Rows from block 6 of the image encoder, named by matrix and row number. Rows with one number belong to one channel. Each number is 500 + 50 x the weight over its row's rms, rounded and kept within 0 to 999. All counts start at 0. Numbers have three digits each. After the name is the row's rms in percent of the matrix's.
# r30: branch 2 reduce pointwise conv (encoder.blocks.6.r3.0.weight, 48x192x1x1), inputs 96-191
# b30: branch 2 3x3 conv (encoder.blocks.6.b3.0.weight, 72x48x3x3, transposed), outputs 12-23, a 3x3 kernel for each
r30.0 098:478510588512518553457496483473445499467560382475548575485524454532509500557552566464494568565566545451482428598573524525590525539487568402576564518499464450517493530608574450501499580500478456526461441534556548490513529521470563477509506461552470553509498493439382490494507487459502484521
r30.1 099:458499442547527563569365513421466569538644427493622506448507616519478535432610530494422485411471423525544498570496464474578490471505450499530620489454452471512469476511459407447516446459391538568422529418510487474428487461513491468458514489502530475565468521533551480555553475483534487465
r30.2 107:589513543481542520553447518482591549503455476470434477561528505471551474488552589560500520579521523502583435581527569515518569514583605555548513558507451556598555573600565549543523470499431526468564529568634547565554480454518503515553536469508648475580494493556513541566491566549547496527
r30.3 096:400506511521560513569465475429477456455410478460492497491535499471571446505524536515427543513528531482496496567577486510525496543530534480516584515567453466540535495550514464490507477534420452515480506535640587466462484495497477496402504462463503495538523467482439481433405504519486514608
r30.4 104:478582504435594493540577493490425434469434408458550453512468484487533478645559587559596579555537621477502544536595477526499475596519514565463501509538584464522511512484547517538509539464513455491523639498498577544475490524547468481520497474466525654586452479422496517545452445457457485567
r30.5 101:423553447491512438689440578483400496445528426473574559457594515596645449503502520490453530562440615472486496480553517436482546508506500524552524560519495532442575561485590557496486496534468558545513533455625520452523532533533517516569528524515495506512533522454503556537526462477483530544
r30.6 104:509482462557533499550500560468594498520420583454445476493489455389481390549494525465467563541525548494517518414580515509475495496454546573473443517491509456469517514525520517515568475507544516606532575526514533474514423547473466551444438461501414467518406444550439483415491448533510424550
r30.7 103:469404470524569446541456528443458540461597500462476623562591547582589580470460515516424455483508520496474506406469507425446497418476499457519428513512452524520506538449450515502513468518418528559474524455548505494496500492511478443512452499511521510486525448461539488468556486452464461512
r30.8 100:487557520567568541547642421490472536554484413539516489579538453455463510528492551516535560568567517467540500436493518501506481476499477525533564535578461514554496513425472488519532563533502519507462509501492549532509539508492500492549516475507420381493495511466441495461471484513443487513
r30.9 093:459436426539411534482495491512473559519550450383555624418505471515479471487549471462463450470437444555550533511444505494527474568486456562515497425471525489551458499422438511455469518471544558520495543464400450511488535536471503474487564503490468523566488522467508534492471510458524516501
r30.10 099:481577525550542492519528447515512419511462454447601431405514469446538412571524553543495603550527520460505488432581625527421503483482485532468516471569455512523524493565532493547476517497458467452485555546448513595464534604527504525492503463503559553506507493458496525531425563427457520589
r30.11 104:437441445536488462548440427424452501514572584465431526435509503456529451515512511474510456535501476559527422488479427598510501549501437371433473582555516505489516507499497498535484484551444519544431415525480485469545454552534486503494509469491523568547497501513417472490463471523506452447
r30.12 104:451477506482550545519462472489417519520446532492398521543440490516468404581458588481590549494510531569478506456509495501459483499489519519505567444540499486579471515508490476517457502480581419519502536596522521583507414502447524523510469462456421540535485452443452438441469488460438475605
r30.13 106:486545471526510578454512526483460444490589411490554494485550472488519526620489549508509633575603525607624473457580589457430576597530513535507460539572536587510522539504471576600572574517492431498547567501540563521573489508488444478476501461476558502580439430462519511516536546456500506599
r30.14 101:474503540520545518556550459474453452518497480529536590532568547471591457512568563454416489518506537449561472622491433484549490552491518512501640422474445423483474484584481467491457474461461399559489517544600601500472495527519516555497503453530478564542476495506487487447525540493537502524
r30.15 101:690471446439441405454440475483512574458475541526488467522441480508536369413555428422394476388431381598515423498483466460530488486516495423429464518497477483434508470496410511491527423445451494545479430457453448493508469514477430449440477507494534464487453503514472471547480435534490444495
r30.16 095:666565543561428514463553452479408581523407544579605548540511562429436394585503468529523526516496525468476503482450493546472509484551490530479392511550537485455478483390465443477471540463515448553519546553427409447492501467526461500482467464530479485502436485497493497537490484501474446437
r30.17 102:473459431416465586647496453505406545492511521517527445418474632523590464462490516478487532482486418551519507463475443425441426421495476479539488487523435488534474438490473482461447454465513448523517536534476474517434524495532521418553448485466410516448494502465502411480495499487477470484
r30.18 095:427505457530445488458526497535518456476417425492486593500591342609483461501555480489489458480511405499551464531488440453486489494520469472493559387591467486504507484412462438449463478466618549478445501414494485445432518531520537478526554574510450482563545528429472532498448485445469538568
r30.19 097:474535457561481459531504505482503508434536514372591454399429493490418482556534453453620467543522557577537461576475472599426475514458507426551568432503450491444530529500488449500460538500429502566424426534497542497443497451528512518499532458507542538529474508469518529563503463470511530509
r30.20 101:499551441460573490512613479457425480473474462381480461473522402488448424397486501466488482475546430504548434541483494452583469475549513429541516499525474530507472538529579465528490417496423493561463444516493521478479482522551452464510458401481520592569414491451449531504471521448506519581
r30.21 090:428544497527433612523535451494416517561524436382571574415588536425427455524591469552531494532492522493511570441474511528514511557453492561517530522600511515556522470519493512554485498505538428502500610516494535557487461488503454497500483482513473595599455494521394489514519480476511482465
r30.22 090:560442454511541482528540460512504472460413492432471481406522463411446448540551540528511495474485530549532572552504503494547531547473507574525569405536472500520510474511489491514432470488525443557538567535533552450505497513562487487543497488541458650392513459494417487503500504494522467409
r30.23 095:526478492496422550538431438428616496530419467520576467487437535458471440610497494482564524550523536489476464479611536516535475455526501468520472565556512520537495578600568480485507565465508525497458543559494549529477481533532527543482504434506495555476492482429603535501486459413429509578
r30.24 104:416431455502407479626525495490578469480388506488459474543518529500595510512487525439487499574539451568487461517516532515501457487526566500481522533523521503512572468455543502507492469474483473543475418511442479504541468495479457509463521478457497451485447479504535529514515500544541490474
r30.25 088:575500433494412371488421413443429478523419556480485507503536531462520448422544547487498469509516509553555466505465468548505486478447463490412547513484500570414450539495472516478512442507480550590462431505556475481480456493543469529444493458459490540446494500563453514505489444535544491467
r30.26 098:415540463571404436520443597498514455393684526438588495466518481496512556490540443461559477492466436508498434558485507515551487521492460413476561460517411475461464471518478467500516466490457495498481412497456535441504534555561492499509494489480565596512435494509519476606538526511545444435
r30.27 100:446547495434443419500563469451641519496487547472571448409512460449451496455461477541489486454449402521458539533467449468536518481584449466504521505499421581480528533482552520507442475505421497501484502420474464449592536520522515508512583500565506514402515556582550602572579492517601553488
r30.28 099:500531543494534558493450501420522462508431490465443479460632455527451518543488560502481515572466518441466478507551526507386501542472485460482418483535514442445550524569512521509511510483484434503556551524452537520505525581519532557505541506457479517521526459490459510390437513387408526483
r30.29 104:529544490476511512475534482470383481438525518482533488549421588435543448471544566545414518520527574483542548481564507544486496567462562561540527454478546472585500582531487539516552517534543480559537513492503524476529461533560428442544449489460523502517419471464437475551519500468495456443
r30.30 105:492632481552515431575575461422483464497491505455505541490610391450560514598482584476487540516491555497606467471487574438514470516441504526499481559543524562480466567496583563456506478476491492525501573494513534533571549536566489522547518496530445502483505522463421528501420491458430546499
r30.31 104:522441478442453536494511449494497371407580446533578557564442521467534500523497460447531458484443515495519484457438465534414486522448500467492420497467511502462457495483403469455454599462573453484468537469454511453471447503511447444525443450444570399561433422514535464553521555476546449479
r30.32 094:470479505461559524536548515437438393494425540566492424535473462463518391509398556541442525533511442446534507427500505388516476437462529523451443514527430540523526431436455448469493508499482506512466532494505442478474512509484517521482513504501519510540501523436480500441422466510507487517
r30.33 098:530420471468589457470505497391514411493646441471527617421500463509462550438537532454459457432486552499584431430443466549490409478491501479562467462448497482455497580433445483489501536466496619646450456424559473455428474440476490440434443482485565562499508442481493447497481474435462485529
r30.34 102:570494500482495520496482522429672537486446553550558503530503591631484432488532532534451475538522563462475464599543547491631506462466519494461555528526418438585522458536598510504485478515412456490479489504593539528483520472511465462455474493496614556549499508523550500591564505512520461457
r30.35 108:434565468608501519484564562517436493519506506388474491514388450498516569501428441508463556520474522430554510365475570431426481468451515516506344494497543459477504500451497514505533458503569543538489516524418459548488542479463508502488501508516474441499503534440446507481485460483458503497
r30.36 101:547428490443470555411511448587455565484456466517398446442485679469431478545479530462493537524536486540501579491533556494580513421523525617520512494560515506595524517509520527514518451520553560518518571520492525528481523541565480515550484516468514435489494488462508552481490593429439524433
r30.37 094:478545517589504492478482522513587389462477517429594452442465451471447450489492474483538530540533477524534493450577540507429485485486502527549429578527483545490543464504525499561417606515413496499492504463478549488497548537488490529500526463422474519532454472443500566481515487423478495539
r30.38 102:474573405523391488487515487496481489438479471460543480516552494457549507467480431485446441402445456476420470421445500458428479520532522476491413536486485492486470464444422467524433609465565528484513489482454379496438434570501467448364469480469573668481422448501478497546437371460471467469
r30.39 097:470492495434451509517499570495722469458560466527538512541520494519469580549505517498530568526558467495501548551519541511542516502496545512563596607555573430627561535467530513520558500527470519527506585548528528545545507544534480465486450458506444495477479475475517465445488472500468435468
r30.40 092:459566517521517520531517572484434429522415456438642463465525405573528430552601468522587498439525485584528519551474474612481497498531529513458561527469591548468462523517499579535540456543564390560555554530431515534516489485498522479444505492526504516584500515478448451529465525463494475538
r30.41 101:408531568483462583544476541514502424421635453408550545444498439515546550457556563421477553509561359414534414544510490486449511471552471392446571484532397502530474477534467514533552500488445485500449450518424476492504447586519467496438494457488477565505456427526520506527487491521533457542
r30.42 096:556446535531426642479477507530640476497543471411478517472502475530479588578553482512553510498509566522518516525522518560558486553453492534451491508500504520447508462497501483452514550470565472529468589481468460501482520549496556571473544540532527547498599536485599526638547513495488594534
r30.43 111:457503431510406461544367554456456509430577544468569447519566557477606433497499453496534521520560405518495478487531528445435417423484523535462524479525514500568467450489453458555473437507547444489439546480411422513455485466438467484488452473443522464472441473535586491570572496519551496542
r30.44 103:599445484565503411457482484559553510471410501571529429519447563517544515540519536487539554465513516514527507472508521574489509527542573539517503502546522533569517598483479505548482562512561486536566538527457552558546485436456447478488493475544463467539502436438488487525485517433448462457
r30.45 102:405432482445639569403481387509570503496534485555509514516531590522417503477516572459499502511513467500506533457516490424516559466557480545471524514481517559527500555504448532496491529542481524481561558482551501541554479477485495431485488477587419537437532465528429448467515466539510432535
r30.46 099:446536549433568583586542469469542482515447474445581441433553501517447403498544515495508530462556520575490428541550557476506523475504522449458536556496462528611522470544465494541574429523413491515433479511520514568487474514455488453425471439452576607678446473452452525528475485404535455606
r30.47 107:602578477509463506496475496499518528489578521505604437446449490433480526677490540464535574608601584401587500462576520561457462519450511490539512511485576477516481498537533490478489559534525459512471503517518576498508513520436467475494499464474413521478550477415449491389413555436492532607
b30.0 078:485538522486560546559509538584450418521441429572536476440557398463482484480540555434427355515514426470552433527498461496487471582545583491590547505582582506514525432434471519498459481596573502539499526466506504518498518542483482443430512528516559434341493413447502495381434530552401464478431483558494448545538484465515538447
b30.1 103:495567527378509444506528538503441422559472491660503538533527411444544453446546512504447474473468509543475486522521454563489480539501512469448535536500452496506458544544427540592523450572547486471466543518441468548511470446448518452468515465455477454418453562534482575527526496481510559473528521514463541526503481484632551481
b30.2 098:470455517517449502484433488464456390482540422538577478479518524477518533501512514413498483525540453542477528438469480423492517451542536517555549446460521460450530492632603476512559494482511445511499500484446440447484603596547612577511590542532527507490551502516535501527581556532568556583566543603472467417550433355528486424
b30.3 099:521551492458466459609565558506408433464453475536551505486541426484547442526560547419396397501430499552492436471434410506535472518530511503496535557541530501563430584459399374515512474510562494449488474549507384498444506476462523462475533436455527482433489606500449555532487507517433506443500543517486597540471452473534503479
b30.4 097:470450461507507460545565489495486494489533532501545516569595455492545462518608499428472367549508448484501531492465511502482558565574563551532528544633591487582590496327409414430424498489476505582555511515481380453418527493643531428454479464428425495474456470503524479528475480394419463414588552497472520424434490549543419530
b30.5 110:565602475507540412470510476515483505450552556424502564459491445473571433547544459423448429505468487527507559434378458448471527505563607495521555475540550556551450543397452511533546535495505584504484495515439451482527483443518546402469555403478447472461496580495472546585456426477490548529482534511538505536503488534529539576
b30.6 091:595442387510467438492460490536496549445504553468542546443484565474467523485437435511559581573580497507443447396457431343512481448504503481513403437442375437453447514514528445431433488515501469549514471551566459418554519579517571551507496524504521575518479547535450509545574580519506524513469457493525534491530528508441541520
b30.7 101:523529490429530468493445586516442464516486468483514490570450442536460441557520537472507421467489500532541454574538539474406515571452590513574589490566572465522451473544430562500511576521463519481421508495404508508520395361505409540472409452393453443396599413530593469611474442547486521497482499546490451615496429434500497504
b30.8 113:454517441537450478536542540483561580452543558415511512548518499491439409504408385526494411514444385496439514376480521487579487497494513615517465538622519549534541471408543499434456487446560471594508446536541487434429521571578484457517469510505456499530415516549460479455446375387391444493561495450565484473464511488446512465
b30.9 091:491533587477552605555540554584414429567538483610590563528523432468471512569483520525490468533552496469551498544518526577510524578563535528559567509542585405457543449480434558513540463510501503466436470450426509575471484488377461483417464546540495423371626446475534456427444472508445435402469463485527441545530490434554523481
b30.10 108:521496484551415517498501524511535514522531541528504442593534474496480452457505497508547417570535447434429567397436509462429445505509510619567451590591526463466558449498561545473469500464511488720547489532489470523527555631632561539496465528453436532540462438483495478450437422492432425541560532497477439373489490469559611516
b30.11 106:513493458466508484511384432584539519527446535527407525515523531510529532527489486515500572571564561565496466525518470472466480485446481491568556453496477378470489473533453473484489435453448382439460403542513500497566493514511505540565501545504578567583515468576499479561508583501576596460483412432466494453542556560543521475
b30.12 080:515456444481523471490533472582479527509546486527539518537602429556496512543475533480498345463559463491587522557565513613516510555540570500565557591534612495521561424496485566503423461490496517468419513479430487517386550545472478502422478498505587412414558463457516485410424510534438451449515539559508466604518436443487483469
b30.13 098:444456444566524436551500463526450457433479525493500606475474465531567504506533476416431492419450478562581568491441432476420425430413465573519537517541482483570494503490486459553530517548554452432426466465481424462463482524434561468501498508495590564527527566551482531560430412432485445543541512532473520439466526516434428565
b30.14 100:530489431576455422532464495494536534523589523537550529491464500519473475528484469536630504538572511521469527438400524484524521503517492578621588503558540524517523582512561486563494462589461456483427473537536526500605480448533503479540460519543546544572503479587445416534409411447528527599542464517521409442497435436517466531
b30.15 102:477478486432438500401484515440541467552537470491539509524507581488467474447505481459516563538462600520493553556483516506459535539517554469513478496443478550507525453593418395468434496472454484446506505415471551541496442433376433516446444469474523456436610571481583536520581526502501488453464475490457538470488472445476505419
b30.16 118:530474438430508450382501530541551518457482519475482545449502615402488536396436477473493479553511478527415502483528509382514498449485445484455367536467388497538486450542564485460444628501445437532502470528498455441520461508377424512417554524440523537487502548483446518493536550426425503535564590530487587542463512548409509466
b30.17 099:564578567461477515468566538465452455513602531542599577490490459550601507504595514530476446502482538481497522560573538582548567516547544511521581556560560540463539527488421438467517426449516534527520539439434559576424500463448455463418509490523440376343508493441461532427518474548442422417536507514480521545451411412484472508
b30.18 080:511588541491541570460469450564479467645535424578514457542537390471444409532491473435492419494552477477529521630575573544454509586555563502555543481560613434493532440447467565434512504555560535497437529506440492527481425496446447452445487536496530328388576374480539494420452487492466436461485517550503409544490427467488535503
b30.19 102:446489441442523437485556533558500596475460569421417499438512528401477542444433442471405445520452505557429471338535497410563534495460492551515472518502497491512480478464599481535485537555500437553443462541479555393545496481506495444548565531510525534565421609536439485436484558428379495493428481513509535490523523559452520494
b30.20 105:406538474437573506464542611478493503503577494522550545572570527445526461451588540513503418569567532442552563462493487484524400532511518599514440601561554501436523432485474473473458507485511514567466442547467447578506488558530461516469422476462485502451469535451516500516448440501490471479471431465491454416531457519546588456
b30.21 082:507559563469548593529512568596474459578545531587564524616573410491550502555532543441403415442511469498506454612599601657514541625545559476530540534542565467510557414467435543494489475564518529554493526458417503496448498494415481491440508558496521451331572449436568481388408475527389476424494484476457380474497437421488499454
b30.22 108:516539487511452487479481542437479501502525576515499541548517526534469452497479488555594438590581517485488565411447537510503461484492550613548517495545535490525548406445488496462422481447465516610462509579551522519560495503587484508488440521506492559589476443482521513491487428468504482516535475482507408393501471498507574548
b30.23 077:515511622510503546626521536542480507553501521598614579492497441537530514537538596503446441501538496492536471481473499533528531563526535542537600551528581547507579459446458481512526499508568506449467586494443467545454451496453451470444493521486559394353582485430488463443497563625426430505396464438485449507520475482506529443
b30.24 119:506463440472431441505591467469477439521507488489476442499494480488449471448561554479463458418430559449498556531540500546428480535546548499506456544469480595483522500511401552499467497466473511484506460422451570572521537442444428441405372524473416457464549474532605480598514522569513537531533514512491511570470483440577503409
b30.25 105:580501425392473418373453459581516491575485520456494526468499526453488539410450475453483514530505540526450466463474416415567476454494476520506465546436353438510510455573531468567460536420420432448447443516434514494577490471470523513473498464505556528464473604484415564462496627557522519541463484491432578445505531538451530473
b30.26 113:479557427499498416603546419557468535488425470439426461487493471469464496415516479412360445440472489531496492452538458503438493439481530471449574510512472467554533507455510535529485546603492449450529523507448549539486500436530475428518529522556415463507530523580531504588479592564536552495468495488534579557519514480496471467
b30.27 099:458396442420444454413440512507471514501480453472473421437500505492457478405417415482500436489502437496478561380479532448545436480537505464419399441477428429404448446537538496501495518531629468625580463469524548518552562541496510497486467363557493481537436554472484576471566559504524552486514554424509535440561551479483584426
b30.28 091:540519500607526442569481525433474487462501566524530555426427568455541583436566492529487529514510501517534464490531508434537511425399492407457560491489478529522469484454558537472499541502449521455525442483467492468446469410530428419490506564488440544523470493533464457461461522518363435498472554642465490492483444538452512612
b30.29 102:529463470484477451444474478550519586482472629452496637490479552467519509454416486488443493516486468512465477428506496354549509470465492543529415578493433550624513449424527469512466564464429484498465507518476468385519466442544480472487546473458547579519492617495370474444404453385395437532487556519513536495499499589383475568
b30.30 109:453488471482476435541533581528514547434480551427438461479507510432428476451428435520516415527509422456461522362501501452553510525483541542490453495509454456515541394447589481468435465493529435607527407536500492448538505561609534539560520520509475565555443553582431502453521559488439452522479468492525503475518515480456565536
b30.31 099:536555447478498456497537495562473376531493457480437470478471419439501450479531539443359468492392516575530549466446399522410437432408446472438549519550474528505464539538437556546577536536543470451485540525413538573479424464398439488464525426450476444476526517570549504569547494500513520457520584529487607538457492463534527495
b30.32 104:534481420508525430463512494554542459436524542428530592505516458472519478446472464431424537491477517518456479421445361424489463466448513528502458543490439529500458577530459504585565585390445503435476461535482483442521490489451491465533458356463471515469469578503412554531497449513520522492512559420452604491513531561476562484
b30.33 102:525508514424482436527478502480473405529469504572495576537493415485488463582558530521507455567502562591497478553417460609458564555448555522565624478583500484553381496491344570500522529517484500444358533519482502520508355381386491509480484481360560480432580478510535473518440421510467631542420522475509505568454438491503509431
b30.34 104:551457525493513490462540476447510445572502443563524478496544556513526435445484518512568538501427560466482538504466506537424571541510556492518468530492477607502467470570428458516471426515566438406514473457522539521528469372413460471458397462507494431447584437514620477536599513497494514469531458514509499461494418421514477454
b30.35 105:604609450617465436573453421539526554502492555456491551451464535440504519429453422498433494472506527525534492446489475440416461438453584534547479545521478556585502586487581552555435565612439489437426486475489515438529504410523449445468544551516461519568441506469419440433364456469386456528480542559504455509513417512494399550
b30.36 092:588522531580551522370510418530507564518520539541552416493476466531507487547497421509501525433561562461536552470546535498469541413487508591555539576496497592488502466513528508489555467416491499505465556525508496484447517504515465490493496491502518463441505524475486490455504452443523436449481558537507484404467569529453542482
b30.37 109:447439451520447481528510573466488600424490639474437526507494503524488457440455464496483462572489431506431486378485481411561480478456436600488460448589493521532464404477579467463433520538545442675541470523550513491553564571630499509543448556534459503586444522541450485394571547395382445490554499526542464477499571548419532574
b30.38 108:387511465470463516500483513500454460547459429521439425591604504417505489444543536528482473604530545449410470490442506462464469479505501600553523501519547468463503516526502539567476440502506442620542421502478433573493455541530505533460552579558486588572546496493550521517435475461466458495499450464549539499519494543568656514
b30.39 102:513448479530553382570572455497481419494519478512531438523535423531491495527543563489412435470464488508494462548502450535437497485515501458573624539544536645559501418457377494490465419469503555568566560468462491599472513430505473403406489494570409424419556461525526468619511571571452525487490440559501509612462428475459464452
b30.40 080:546556547489503582599502543579473484535503474569556523531510352496546471532540575457438373512509474494499500564522491535540526558583502504499534502557571413433528394452385507400495475532573520511449444466441391459459464516450489467406522511477509412400557544544524499424418481550430460432459506535425526522537452473516514430
b30.41 094:404590399490544355561541490544446437501558496585548546487489452483528539529582536446410470539503486607570451515414513597458499564439492543443532513582492467570458502489437497476502547523458464460504528461443440570418473502466502401472512482521489413468472544654416489555532481508503486483481503550494565591549483543569484514
b30.42 080:494499513469586491586596554605463446553541494538560526502544373486515523564577581524457428502558450551490450568534427605483460593474432486514602590563589498561508466498393528501482467555554521559485490419440433563494480468419461514455552508483502368350546483473472454436440432510392467450502553556474486596493387458450436422
b30.43 108:537550426433499443511550520554574590480490623439463621494510516446542571397491508376415452501450487531444535453519392399541457451473491493527495454465397456511478457476579465535532568537504486552501488569438453404436496441466513413519573412490546555563433636530395587491503576522479552486521551499492615485516504507464501476
b30.44 101:593393445525435466418497420474569562521533578492542452492526563473500480442487404449534602457469579546487550541459479510497484422491502458550442560456370612536476474482418412472441507493429478394466522459495526519554508512487447497452448440458518445481572515505559444520500504392417461519455511515472582487422536524490486424
b30.45 104:547427471515528439455503471475500468567552486624543517522524425557479418544474538554526457492455552496454503588542549633500503564524536470604561494533498551520481475505363467542457398516495537475482521466478542540437477373427470489476399537501532486425605400496605539511433464510437462527458479539539421531451410383456424407
b30.46 097:460504495470472548579550628488493506531537550590571513516629468443570423477523467442531369569524497507488487541431481593552472596519512477514521507592583495498545483409443413463481486451497502512490489548517447457470575492491616490439507539455435513498529499520531485457451418456449435435436455422498494473500455503569538521
b30.47 101:546484491550489448570574529584469488493502620407477587487494519437596544419570463407434533451441452584520523470492359466458440456421458508494545557454500584530529455499499457442418494384436512499529450513437416495484471534412474448469572483486548453472472526506424501438451463446408469466471533507407537380449521519487490542